A small encoder-decoder audio transcriber, trained from scratch: decoder norm layernorm, muon at rate 0.0047.
Rows from block 4 of the audio encoder of a small encoder-decoder audio transcriber, named by matrix and row number. Rows with one number belong to one neuron. Each number is 500 + 40 x the weight over its row's rms, rounded and kept within 0 to 999. All counts start at 0. Numbers have three digits each.
After each neuron's rows are labels from the 100 clips, of 14976, where the neuron reaches its highest value: "loudest band" is the band of the loudest frequency at the time of the peak. Only what is clearly more common there than usual is listed. The data: single English command words and digits, spoken by a formant synthesiser in many voices.
# fc1: MLP up (encoder.blocks.4.mlp.fc1.weight, 480x160), inputs 0-159
# fc2: MLP down (encoder.blocks.4.mlp.fc2.weight, 160x480, transposed), outputs 0-159

fc1.298:476535508568554431515421487539565463456477507476516497505523504487524476435516505528543456500492492594477520520437524480485477457486540510537581514582432499475562465535496507505580510542469500473440468461501546507469557536439487472531433499553440539508439529505455408481545564491596450408531518480568525538490495538538454480513484490524486488473483523548488548526445394497462562461479485477482538456499425512499443492516515469531459499544481464528466541552539540480490531495588479
fc2.298:449526488477573534511460460523512520469487472533509462463456532545444461475568541511479455508505484591476497552482531521497502440512481528473473519525469510453563496510522483543520520510524612527477512455545510554465487493495485460501479462537534537527451451466452464497513455504542444498585468442520504555451497521503470478616592497488517551555509435508555485482516489518511528462561484451480455423465460484464484529517420548507501513565408508534456523491525489532378542484611526
loudest band: 2000 to 4000 Hz

fc1.301:495518489523513479452518543548576503432501524504502486501504461541460467467547449584459484523514461524489457463420515496422481444486511459531534481529506511520588542495519514479521543496493444509415494457501450507474483498466440495619507482500412499515438543454479388465544517488529474475556553540509527604499549528469456456509489514506477543440484527469472531520450479537524540509491501519493554392528397507429486476529493490529444513556468475546573522526539494506516549528575513
fc2.301:481546497489558509541456413552577480495546532521545466447499464518523436456563513491505522473511522549515426490481490459469493481506479510487528444583502526460549466484542514546488521551513578507471518501537544565457538487442394537492460460508454524559461506487420410397498461465505546476524510469483481570452556478539490477528507459474483488580522455546507513449508468478487479429477494563542516459487442516464449592507543522536469515545435487526489561559512493490544458526566497
loudest band: 2000 to 4000 Hz

fc1.330:461486493556543473523494424517539577618475555524516506527373517512508509466550474525515496483522481568451511501522492451481498448465479450560524537512530482470449469454516522438532532526444540489461528511527437432568528552427488526500558535558511517520455536522532491501520469523456490490543526459523491511467538501552474480424514539493435518551528496499484455567447474503405446451517536469520494466468523555557466461506492514444575456423468496520450520473512522514462595560548514
fc2.330:491502501494527531544511528499545507542461516435541412465526508497484579480468509499504462470466468513512467524473550458482563476418514404472470509499456498537449546511524452445540447544561503493555474537563457418430456544434508455514501556504589503493508467487532565506427508544460513510548494531458559471492594593480518463514502525424492455486511477538467502483512511478502529521536404507449482488470481482545556510490555539523454482576437509569483460500546468498547597491512480
loudest band: 500 to 1000 Hz; 2000 to 4000 Hz

fc1.59:457480461452512536541440457572530531606473536525542494439402480433489470512450501457444461466539513505517469471513572490481560526495443519545468520449554407497469529494557516492537556549498481458500542487532479498469433483468477472550573502495487491419463510442526519491475461475480558509523588490521476485487489518470520553510439538521485519522491546516486495525523532511484484429482582448497539497455531594508390480524483537541414493477490579465486526449501534553512513487502575
fc2.59:476588460409502502428497511519555523589509526475505448486551521504494552491489564477515458512477472468469507484477464473539497515482517506563508539528533496476465517521501468476490486542505564506560474452461426518478562537512477470508477526535511484438503496447535383479421519528509456517514512560440464579513533527519617543546468488490491505490485568433434467514429522498460579518453525497536514513497473465533491486566526467485353459514547508572497555478511489490495551540474449
loudest band: 500 to 1000 Hz

fc1.275:413463488526599511506520529513511515545471498549470460467458518476460467464538459525437550480515484443456473508435485576435523428461484494507508477491517531526500523438553534510582531546589513488453508440474487474486488486527472528537507466502517525488523601561507395539548562469470440491546479504531425479495430534544429503464472545500446538499429542489531556531407468449509513483471518481457540394520503477550445509536535520507532500529497478525460502554509533502485584501509525
fc2.275:540527519470560518479514482499426558546499521476522492462521472522568453499472529503552432534514497533450391517472514441504461477534519413506477439482432506463549568486483481438530469567466527505524614513504507504473448502423432483455539501470542494504478521497467516496462487570483520467492533538428509496493453450548471482491557461502532457557479453592518538456421505548553518461514476465529552476466519566498516566443495559472478499451464488546457585527552516494489491562573510
loudest band: 500 to 1000 Hz

fc1.295:526424535485420462487466473561585498512492499480454453473474497465504545432441516458400458479519401517490542450510456510538444490527515560454524485472521489467519499508529558531575458529519472543483438474544548479581473507556542548506491541467520447516470500509512482434471488502519508469438478395514529494504510523459510512493595519430557472581458501493515532521503487493469491526488599436475559456592481540527417498601530542515535516507508483482500523477506546491466511489520511
fc2.295:422543527469499444584565475564463473435471525502513539506477555491459447547571519447533422445423488465515476515479548474487522472586501509504420479509518521433439508480468476508557530481487492462471499500514545460455539446499441541516528429521498513434530452511510481614523485523494511548539504503473521506501491461514464504521510537547461502556513523481440451503539515515474546563554432463511603528531524467535481503429506482561437539561497511440509572483488587460537511459529488
loudest band: 4000 to 8000 Hz

fc1.370:482490490465517437569477488549539515521566493498510497465467456446579512423462486509474460502492450518480533485502462476533435534516465570529533464522548464525466468525484444453489507463533505497519529471536555490511504480430489381508457526504489428557518526586498484612459524553533502419555503595460499528530487512515452486461491520516494544446507473487577497503444540547503533515502490455492528576533545485519495513454524429515452489478601483463430474463593529478441501528562464
fc2.370:474522586425503510523492477475429502488486511444459495517508489516442562536567475460531443496499559514488530453450509520523466551490550590531514497450426476501478453572539463528559448553478543430501534508590496481476487517488483409434499469559429439513501507509502482534522523433534500467455517496583473505522509475469495483506492504433486536524512500489431490463524505522459442542505496509469483535514519430552555423560490423492515523544521535543530516542470509534558442418546603
loudest band: 2000 to 4000 Hz

fc1.226:486483517545496511525448521481523496439572480497499503509551540438572501457487489512420487509550511518512487505489490474505589585463506472483456477512529463461497489506463484559515521541490499500477463451451483600550536449501369532524483559545441513468496459465425517487553428496549568467437563536493540613477463479489495465484485550550485586505481472471461495436529465529572537435543485470522437486530524455519515505458522521550514488547477522422505455567476518517546550459484475
fc2.226:501549528467530526424470437488553462470555551426541426535514477535490483487499474422452447496499444573472471510539448506450561442499533481591477567560502567519537494501565510486492528498486479513579465432439501547483464500475444497550482447529479543502495496564513536482555485468464563494448480412552538550530523425515448477472514548466509468513536473445479490479531480462496469482443491460536557475557455535441490518583486456542491523533433517487492498533548525567468551492545544
loudest band: 500 to 1000 Hz

fc1.115:571488469499499449579471479527506471501529543480530510543479510495543504441530510495447385500549440521457548469441492501512497467467572546547544530511419463509491507530533534435498550487552462541436472508503427502510521537493479531509518457509465511516426519433559433500507482459486549467542516482644470533523488516528492477513493572518528599510517490521500509507445476517471484489448476507495519510601507524478416481482537523566402460519526397505481530511459455460474440515506520
fc2.115:505535549430500511503510478492447485457517512562472449481440546540497407541527551493449479527452473530525474538503528502528564559540505469497448524539482429438571534498485531557476482468489539431479457477495542579457475502490539468497523486566557496440441485594409494443482408437533521425493547526367450523513494559527470464490519523510487501460515504530489541480551567510484520607472504522441522471481441550496495491525494505481483546529533470454555537534495518472481525534513489
loudest band: 2000 to 4000 Hz

fc1.313:518435550455452431550491460480550510467456459541504476494461519536572505484518567506434466510451460442468553484465562501578454498644593504472522480511487518468523517468475588565534503440484479535535429490499529486554551530498602529546485500479514481485442486490503521468440522496487510500509491492493525492509561554510573536521563557524510471553489525520428514488528511513477528544476472472461477492469490535449434474523537485472481482534428431460472524464459567535494561428549469
fc2.313:429479445520401435516497456523512451486456500533499553467521488483550493515556521469553461503483472469469538443471523488515449458531491478405451486494501561510471508485479491570585534535456514538554470573493585468510568537514553509537455453531495486483473507515443532549476530499504507499476563493452530486497453519559506468490502486548452535547538491476479472498574466498466460489543505489435595480515508450459482530391459469603471479550540564480496467448466535541462554491587551
loudest band: 4000 to 8000 Hz

fc1.431:479490511542487529536546541502417482598451474560492477518497567523474463423508532514451433437576511564505483433456491545532468512513488461568533519512485422476572479582478472483533455490518512517518495488525503477459548547508423416520582609466545509473456501496463440515522507493456526456422516487529444496520515529505521492505537513526517519534516483445427496394494520454514497478431553479474512532482417540503465550566539544493538461541456504470464493508483563519515466489524542
fc2.431:528505540451491527503479499583553493465477506512485440481475551453533519501466547492519484477511475525480425533486572499554582462493504525535492468494450513482482441457449530465528493500525527438449573516482477523508533513493490483528433491596453557506491510476556490560403441606552514451512491488528543497516440553537470445529422532491459497545594454487502465522482505456508527516510454599503451456469461455430408482428510470494505519578500470504565517492547511567455548481509515
loudest band: 500 to 1000 Hz

fc1.86:492532481550430514473503472512602476488524452501439483504523450484531465489441504535452469518535493557446486493538501505454532540524536503464501547549511474418638531474519499494521438445532378499442458515470507509476525485500452514516524531488445506489472477491433449453519485466547493472495508540461624567470494458467469492566524508519570516495524467536483493503462509520476538538488511545562517464511478434435442531511456561607530559472441479507531443489484462523551481495543550
fc2.86:501430527431501451529509514520501542472490476539520441443531455476511510473503496476470504571483578477469446507537452570517573434568501578544506471507457497471561470472499501600539547493519524500420547511503488502514489467572389502594543435483450477488461432501414490550516551452527546470456550502466469582477514460450501513521517455500499512496546451472539500481547520505502481487487443518504542486566467503471521534528503526468472486572422497437480540529545496552452462540552452
loudest band: 500 to 1000 Hz

fc1.41:469466498441505544508463570506410490513505493456516527647535494536498463509545488503451476529471497474486522594528454497590515539482515490490496548529482532570429473516485515499493465474472560609540540542446496452499576484498651469433501471559525457502538520548499531551469458504452442496491388497502467499517506447529500467416538463467497489508504434468523475520530456481457484496484465525479533490492513512493458514450489521490507565530537476501504525489469477485502519508478397
fc2.41:528497478503477512517623535418469434523523474526531547539481482528491489510496500477523458514521548482514567568489443498550557529477483511515453468545489477512494455533459423498513450528425435529530519527532507491500590523508678501452531455542533456445468513560522548518492482607426513462500501510581496471469498507459434481476506477494508513486515401517453492466521507471468476514541514499460527570481454490528542484458502477488537440520441524444578488513518521543466456496500494
loudest band: 250 to 500 Hz

fc1.434:515466512539524530505476482481490593458538523532527526425560479472530559482456463528502489482498465469490456548486426443417451477525498535424589435479466566522505508496470522529496457481472505519473500534550459485481461437579403447520449491532547552525508428550486458484493569451479563506460471563530541500486518474435504582454525532525527509499475459495597492411451554537469556470478429522523539519493488476524541493542478518537583495564497438507494469448486532519542505540514502
fc2.434:548552452414555550493554533514504491418459547612488440413474445483525495527504440493510493481484587483493495477500498510432488498503515449551477491554513472487459520455458494507508518569527494528491532593463481475485457521498462497484575470478469494529509505480453591525516514543410480436543431519473467428570493527516532500522501556461491535532540401506568490482533460514513535486494491467459477440521552559510511461514483542469611551466458437496548460507494456517502529492544531
loudest band: 2000 to 4000 Hz

fc1.145:573460481502463480469425513526522441517552523500515521534434545517500469455493532449501512531532504428513487454508412537405485529492457555491455488484441482460540507526501484608505471461509465496490509555473495641448548527486448517520530513574522448520480559484542467518515476531478562472519491466486495552454425526526432482468500526444533482501523444484473495466436525551517548456534408527523591532445488517524492532515476531503563482484495413559500573502557444528508509475490529
fc2.145:463533520497496489498561459499502561491427549515572512410502420524481451528543488533522551523500585477521424536424522502462620532489497476570491540409503459442517522425461468494433497465533506469508556532448520548491481526542533486526523491442471509505512434504495415532470509430486544485551497558463490472465544506412487474508473583465622528490463483496481483528551472527473509507538534505538511507492482487444528528490489502538600473528490466465461515525516483467476494501525427
loudest band: 500 to 1000 Hz

fc1.26:491525542490501564469493491563533485534528498492416467459463523495512497514488509518481464485513497569472487418443479474486566525477512467555511548473478423497506547518504437493578560581541460459443496438567525551464433559455426503494526534467474491503534485486556475463510534500510534509523539474613523483503547507444459425494455518492536525549517457499482508495458459543547450444537504465495528418487410568443462465551548500564517436484491481527553584467476542454459485518535559
fc2.26:462521513500579486566467468537486540520500468507458449522434485492526466465450564490465518489474496504469416496540576578465540478488474474582476497614489522476458515466499520518560501414442593461466486523529454545460467415507489534540506469571522604492482523554493448449526542503494458459488463535438512574490582560558534519504457511499503441517483541528510497470476558489491513502427538556478500432443541492485489524486500542463416492551497493537493528457480440478512537512528507
loudest band: 500 to 1000 Hz

fc1.328:475493522502576505530512463518448501619506577506495504448501428556520458484540504473520464493451514469507458546491467502505578492491520529579532532468456443527470555517443471505520512526562551535494506462532467444502476454493475469490488550564515477489557545514520475507499512535433482453498511484589526462446434520531484480499483573488444519566474540514471431520426485479452480446503493446498520394472495580502438458486488529481497559496491463499483637466565492487489516543544587
fc2.328:483539556468566515523524471570440498588532522482506507509504469521472535496496508486526477508479528522480466500488498411503510561456391483628553509504453529486438495489483502484512496556478523439595617482510467492456536453442483461491540495599596560453418576504569491457441490529444518487530445549469511448431529561509450457478487472464526524501468536484461482413429521477527483494505476500506523450478491509539460524468477502527472512550484546524505522482512469487503512502478474
loudest band: 500 to 1000 Hz

fc1.2:531499533490578528498515500476495459475462516482475464467561595478541527490498557463467449557518522408500479517450555410584486548574472511402582518549531561503513623462535530463547533440516504466562430498522496492499498497488508560451520535432530566473557533464541497493495538448522512432446504532490503463529436517485433486473507459480470500501570558476493444526483462443508504506425544452483460559510521489492501510472517498456465475460442468449506503471483461552519521524527525
fc2.2:500504524471511460576527491533516560433442439552510535471491542513489618474473469509504516479517490491546449473520450434541502471600503499525482499425413469536439485544543516484501523484436544517516474542446529468460511457585512553464497487506481565447446449547469454462445546533530510532503543502570529530495486495551455507516494506417500402575564461529442528537441475548484503516537457424510486461560512494531542492492456451514475510534533537477468455443519539487519550524559481
loudest band: 4000 to 8000 Hz

fc1.427:483524517528495509530527498517564464517491524557547437498412487433482512517474586485473494493494390529551508527495499508475459471512540486549586462482488491526545542447439434499525490496521513490440543421554505481522514517508487517510506470487516565512458497484514460470523590512508502509561537498504478496525436577523514519531436525574554505517500518550476538535515546515442465507486548463503521472546502567441416533426494514470464441402485463496444416397572530444442452516500533
fc2.427:473506501459527519525421457495511512503411459474495509478518511543506476517517571548510512479563550532439476457502556463513550541570443508477562560485542491490485533476620499486516544596473464501461474459475426473521494478550497508479446561539482445513472476458504517545429427547474579482486502567464546481538543534523503504583484479438478497507495528483488475559461451506465532537481404441524482492478451513521518502553384474504444479575482550484538497524445550448480504509550502
loudest band: 2000 to 4000 Hz; 500 to 1000 Hz

fc1.348:447490547506535492418570448533558504614490482505543508496462464535504475488582548515459405457477515420505373465482508497508516551537479518500506513487495486504494519410509532544490547499532537549489469560546505529525454456489459505494587450509499443493524534454487475499430465523504538545479611509505463485475472513528477533436519554480480515559509512563437513495409505504468460509464518459501496424483456557510472496543546454519498477520479516467447602517526482495560472487522556
fc2.348:468464474524508454530488474565463529508518554545498466464475486568481449458449481483484514473463514448542475463492545468446556529488486569567487489530548576425480530565454513499480455510546509466471578500512464433434562442565456504510557460548547517552502483460561512489573533520479544462487469547491538458517510522547445494465399397464466466465482553461452532507474525463484508517513498511517533440506485524495467479507509534451452483535588488520541513507640540533475537510535457
loudest band: 500 to 1000 Hz

fc1.268:540445571475426477566499579498481565540464427484486471560438555492510496542488588441451483498492507487484584498528534498537444535599536520471532510492561540451558466534500550515454487461481512486451471501528487515551528554475556588515494486514480458463471516472505520502460481513455575494555474440480470471475474529481532585596544554459496503478508494482468501481492518422439490562430518492507517590478454466465420495464521444527519464477473517490498478497489509529483506396499464
fc2.268:543477418459489460506518461533517436460441513462517523485521486492518528476521497508480514482501498468474494532494504508523430421603489505444456465518591546546525435501513442504581446464491513544526481497472511425490549503558583589493517501454505525530510477498432546527502510466478480465503505527512513473501489448497497463464472537484500500487566472499484463566633543519533540490519510535453518472539533527530547435417481440486487521617553482437498479518486543500502615480421524
loudest band: 4000 to 8000 Hz

fc1.203:480465484461538496542488440550493497531491485458502410526455492540467447471512546460423480443496503513540465537496527527535536506497527479522583522530477526543507535502469504513517536502480476557557580533581497429476524497488485476510545487462523507450579495459497498383527469513488461523501510492573537584442447522544513511524498465526459511580494541474469514526556436493519455556480541464529528330507447527510484462440521468506437466508529456500505575490504537513489551585530542
fc2.203:475480482493487530545511491457466531606455493485515520466532569553509410498524530529532488456521492501545487466543603429503533523479477487488502520489477469438468513492551497546502496535552560545482477442489530541462540475468484530479579487560513532491423511507502536485486409487502577483471515542439470516487509570498440406438535491454504513537480488441500442423454531469456489505556511549484427399429497517516470572428496507557421520571514504539486542540490505480519549507536494
loudest band: 2000 to 4000 Hz; 500 to 1000 Hz

fc1.171:492553552462558498524437425428472482565494545467426491512442496467481492464514495509508508500573505533553478462564506418516456568522506443491489478471485541505525540477486471474475521538511547470487502476501498451545484432403472564534494538505559514438499523474468509485577455404509472554513448473520472543551523449421451453538514485484429474503552619503518498495522460552532528488605467458501485530543473494497460472581551464544483584499484527557523512500512537532506492449490524
fc2.171:544498503535547510571472534539511474487501430516481500529505530480524524453447505443480480535500454568453561599497525432500497484523494498524525546550488504463518459598571567443498479497526511495485519458476468543490469484517545427496400514514488528441485444466471491520482532542507501454526489507432480599477504516556497541371585509546466555576501522556526475551437505510518460477452524482566507512494497463477457429466513513451455538533555518518512421516518469506469513504426428
loudest band: 2000 to 4000 Hz

fc1.478:531497536449402468534466524541534468555524531521436481545517496467550492457487446497476458513530528543447466531515458581456592512503464495569435539523524403492541471491550507505502481496510438481531486446459490543493518487467497575511514500468497510484453555471508544450536458419475535531532538461476491596473492431538527446588457490538449584554498455510584524490477522497534547460571451469553509568451517405531493514498492516527523553494463484553467461506493465500492438502461500
fc2.478:570531530409548515471532510458524476511476499502560482508492528475503505461479427502479494577431492519487438483570507483478555479558517563483577530529519468552570482507514484555477414482486459474492475496505500499513544542523450500590521509474478550504480504544489471604487474515528550440487518533534504459482524428461534478527602498494532421378460480478468497526514551494487439500485464490473506568532451455473407523491547528532455508443477458577512494495517464501527504531391476
loudest band: 500 to 1000 Hz

fc1.160:494496504479462458475452473482424463500387508449532530605550498542538446444512517463496448514488468520465503527459491549559528548515564472500562505553529519472533467437548553507536484496420461517516501519521557509512577475486526470471544405577435542561544462531459497532468514522463537426529429443529467491536501509548483513480560512488530415526505394556513480459502521476453480529466497509539559481474454513500514476537509536485523521584504428510504545452460538470474492446521467
fc2.160:529489441521490525525527540451535508474533497486483505403483485570452480492514519469489464501524517413521542486494528489527461505501510569486424477470479572504459495564431558445477503487516495556437523573482545495518542566506604475506532527514551449420483528559458507526483464556472525431484483485527506509407457532476463469442481462493495513483521444458483503509554492504495495514566489486422544550465435431449541572416489485523529490536457523501517496561512525507514568494577388
loudest band: 250 to 500 Hz

fc1.349:595412528473421461517497488492514506458487476519500458455510483450533524513468516426449528545492465491473552466534547543546433491668575467459535491487549517454607525530538526498495460431512484463525479467475535501555557542488566581464472469450465500498421513509482478477500510450518552489487492494509517527537484470467557538570555533479509518502506528512474543498530573480457523543466491440484524566498489476450416505502506462510445530533505503500482461538485476519499459392492486
fc2.349:473442519452407477541538476512478509452514478548490557485456511456583527507501514522494483525513525487505508460433492533556535445612477569410480472425538495491516526491549536509517530470473484478524465546456538477461515508522531526545470458441427536496532463537394534545542490476518496501502536477539491475576487442502499536527432504516429510549558501467408458477577478533473567544494463462499582545519456466464456476453514449551428472555545485497487546468460525493494552543535530
loudest band: 4000 to 8000 Hz

fc1.68:470559448536502479454509533437531489551584461485487527478499455517595520529455490572467531426556489564492553461526477462537527569517581513493486480427552521446516475495500495471523473516474519435442478497463507471508484520403508548533540529492464545443483518549482496535522539493539463523423503447491474457528549535544456450489555532565477568509478469517545583463502532540513469475460425529513542512443467530492582571448507469491441468514542439437480471468473478487468430504536547
fc2.68:507484528498559471473478497556505418474517448502488476506443564493435463414497500497570477546504468497564505528457458579467573565536508463464511475589459495517478520488484528502491544446471551470452496520482437505565493537529494490417539477448474527395443531516577554477509505544507438549529512565503548445475516514482522583502505523522522524497533471493444546495545454498520527471522481538422472465516547444482548500477423496527474493549542573526518454557461434463558493445544455
loudest band: 2000 to 4000 Hz

fc1.7:492493494431529479480515434587497507581547528522505472457498515526555459460602468455483484517455526403454459468494489542472508508543509508538516536456508504481513477510478504524527495519546458488499505570514559517505453456537408500497540544490547449505469542518537504528464540540486527514462479558543508451436495459452490576549430520478546546494522463472408514463522569420476467539552452405535561527529493564512460605476470492451543497457506509475504530437483496460574461530451488
fc2.7:526463548545434481472571442450483553548499522486471494501494463544500519519495484466568507509554504439456473527532502503564488503537496561595539465516540467502516537462514437481489481451478473505473511463525450477474533586442421542519598467441482554375520580509598480498492541518538500440516486522470478469426476473504485518471476483435499469471564498510475491475371482486498514548460513585502481541463498461498469481500529558489469557532512529509509500459532506560465514551483570
loudest band: 500 to 1000 Hz

fc1.100:543479496429390495530533541505510449510518487532502470532482482521481484506506439502464515537534481497447463488505472603514574533570494502441428551460569477435602445523512529484487413438478441528534514502441540547478580556478553524444548432472485503456482516490466549464497462496505550502521456490472504621531490428510477508503505555473521481470494443475516486482534518495468537584529546470547493582509484432466519520535525522533516517525494545473518436564517454493501480438466469
fc2.100:509480478484469512460520518498499511531507536472481571480528504442525461413504473517470491579464507409490485497521418534515526454547507560514586488488543485562563512507508484553512481504518462484516473543463487554538580518520562532526513452436420464513544514543403544577558506549478496524415500451523542570486513417434546500533498472555497443470488463503482502524526527485480462492504454476479573596526427427459436512425470459503553510494476489567451514478549501480518499513509455
loudest band: 500 to 1000 Hz

fc1.436:482537477541511446536531457494515451561553540403540507518492496377547480478451499479466455465506568528505440429459525477559522487497457460491438529516432504503465482476535563542568580555499456528497543426535473489495528513538481514536404587519511504452564530532390552498465495523502464458581512515535479542496528518442475434471503452523486512509449550513524519494540541513490469517491418485520485495543541515530502443480515543587495455517484534470472492417474483534524534523527501
fc2.436:499485417484527480479557477472512461401488483530470505470468484489598484556459447435483492480456513525422537519572518555512500462463518543538497474520416514430455532510581478448516551496532464529550460392520527529538522446555530521535545548553422545537468420540509433505522519468413518524478488498479588508505507541513464543463574487452503519503528497508492517433517506528557520435454520499462490541517537462458535500515555471489441548484489499519521457446538480500558559547480486
loudest band: 500 to 1000 Hz; 2000 to 4000 Hz

fc1.164:537468526430469506529504488516497576562505499529471472411481487436527485549481540487486527516500497482456499418536510507545514507640529448475560540439507498474563549527500479487500466510501476445537507435527470460524445546498442569476471535416494551470486520485539505475513478456472529499499554515517509456534490501455486526581529546523468542561493594540439507476472550516492479571481474423399518470527532516485385497503513478488466468455488467494527531455451514551493484462554595
fc2.164:515487547430486465538476432591513525507488498474504489510547494424525599492482512461511519492465451460469468425523560453576536534619470493537477517418501520487521547479574499537542505506516544435568496476489441458453540500463515521540438542517502570484480492497516496462486509433584529453491580510450461506522456464546523506529459517487480488555523575480416463489467473481517538514435481516527552489504475526515488479460478430558398514544540509531464515439485515517495524531446554
loudest band: 4000 to 8000 Hz

fc1.287:470418521544523488407574447511520487432502514497525597524481492527518472473509537529511480471485500402560503556414514517456466513596495427455567455478580524483598493468479588524512536454479479462476468543520501485523510489485479518462513507490499469507509475525564455495521525522529491478522436485499490449488492520516457537462600546447488487522499478505419522522439482453448529542454502537484494419528532513484554472566512460466547510543567440550482574475510479556542530489550474
fc2.287:525439538532500538511508445495442428513538500508518509403450420554505520482475511542483453541497527414537455476439533520423463483437574529530468411469496500439455549486487512441588516524548485494485533521508583471533531485460534520462508447499523476468490482421422501484528571514550552536524518487519507500534486582473474481528490506525459486456482483498483510499524462446505590595502519545542509525559411579521478550460495572506504557518510460462465486538495558549473502507493505
loudest band: 4000 to 8000 Hz

fc1.117:513552539540510510543505482550521471552441495519493503461446447493544438453597538496419431530461466557482542432484547452526573522496461504577502537566502504499524521548476490502523493526492464539455479474513523404485564477502480481528562456473479442477503556430538467469508492510475531506490501507601516511533512507498546497486464560538445472525507534525416512498505482470461461499522477467489548410520383566451425484523485506462479485552407458485534535494529586524474532553481492
fc2.117:452557488397440426492514508510504502523499547471510451498491510558535531490483508506514417413466550549509459543525553463520552469466518505480479507536489466463479485564512515504480524490509528484505551474501491525416550458446519455610513465611534609477459558483465461464459478547513507506493507521427518532501546528518497436539496467498465535568437482471515488436513535519489477462483512539478535410466493544478447545458493531528463460535437540550512565495501488583455507493593472
loudest band: 500 to 1000 Hz

fc1.167:582475580417533449533500511474459558512523422501434473531540438505512435491479459439543481521563546513512511470480462587488473525543448523565468498495504555503567547481544510521552514529536386493491504493492539464429494495469520482469489458525418513498438494560507465434482504450443549538506512516454548527472418448548462559491562541540492518524485446607495573493482535440467502524538488512553496514452457494418425547536537524520476490497507527464480488494483471490490498495492531
fc2.167:520436537450469511454508498476449445515536505523475499472430508518502533465527499503438431527486514517519501485553486531540531474591479603489526442429555501518557461576481600484481494524495531365584591559545446523470486449515483536534525451449537482466457558469473447518575396519513529479491505502531478532505484539474546502484532505459553483514469480502536489470480544513477540426530545498546498498495480471553484506480463562543441508493497455560459519458466469531523449442527486
loudest band: 4000 to 8000 Hz

fc1.45:540436505431440465536528462460496503501403540522487489421456478452530491572510522468454520493558501505399555431575492518508416457548604463506534496512430511508513553495490481491475484485495488455479548435476567502541507563505498489469485550437490501445434483482529535518466539527451530461502523474550458440514502499499540531585501568512577560458487566533497473501461477529509491553465487492453552502535509512527417481545493489478466521419460481524558454483542527533496495442435522
fc2.45:499578513448461438530495501516528496471494426458511487562485523446557572477504502503517495461479485535476492450510551476515526442587420465479498408559597553463548483490496520481598506465478517474548488507500444428448509488476464601498441544466497519507466500562541521472474526502524498516541507485425492454466508523523550481459466528499443538562552525489474478475540550483490521566485463491466557540533492519544506403398398451521490462503518537521495520442481507540481505554492541
loudest band: 4000 to 8000 Hz

fc1.170:575476492521447509505568497476495591510498458497489463477481506429485490517482532507441530537483498438523511461490464557524478486635543507473540508452566526463617507511502510520515476522571386462541482417484545474509473496441515545507518450451484523530414533535460497467563526480486447448494533471500524504484434469472436508529591550548517530524470542522456520546458545444475480536472499483533513500471484506443403534516463527467485546530538457493463522540489464507510468451585491
fc2.170:529443542423500481502509477507498541487518503575474532426489432505545551465494521488525488486487558481554464446441508538501562534617409498421531471473489499470502543486469494477514516528476561494548558562506462518441513472489491575544478478452466519457512510499435481458497519473563525432481542509577453499539521461552507559521485465508474548461547513466396560473564497521536493516490509429490543452531513502414417549524517476585461489529512518526495525541422505474440477521472541
loudest band: 4000 to 8000 Hz

fc1.352:549589459514544474513424492528487428440484554457516430415517524506529521402504475543586468532496483612444505503556477502491505466483467477604523520506472463441518499567496458485484450538530471498452503511460469531497566534471485494525475558535455489470468542480423435486509572531500501456465492487468471622542488567471526493550488514476520503465566491450509449487529428433428484479504512479508492540520504447468506509543495513566512540513503563529485485515555480509531488468566483
fc2.352:595530519451503569552492539520490527467477451528538444512500550509473508536513470492528548556506536575496463497514503542485513431504509526538491536509452429562554434461500454481503548394510501481482518505492534490502443569470406491549499475511467594516452425559486535543423477547538496434560423439510566522522533472458447448555472476539496445522520429504573434506533477551494485428526459495453464513436471451527508496514500488512520517569477508469507554530508462471519526460498532
loudest band: 500 to 1000 Hz

fc1.118:488550471568612463543519528509469437453566566474504466509525520509491511457506554508528501461466466484512488537525530399509443489451518515535511547571432484539487440517492501530469524534515571548507488516479499531501582461501524481549481498608444538474530484465402484561466515437505490482518464508513459545519501547517464465497482472488503449491526502520506485451545422518454463490494566503477486472428374566482480454494465445517514512514487476508470613481478498511532547529534407
fc2.118:589488487482537564555475521475455409493486489516529428477446561548529429520469529531445507467511510576495548466479542522430577560495506506479482479563442507460500479507429540521533490437493537518433554525473595485494529569516516425493552567496513511540447482517552473463522519496471488457508461408498532525498529519558447455466499446511542532513514443531469535456544461520506460427550518487433467501501492439525574551492457482520501527506465482457488509502557536502453573484566441
loudest band: 2000 to 4000 Hz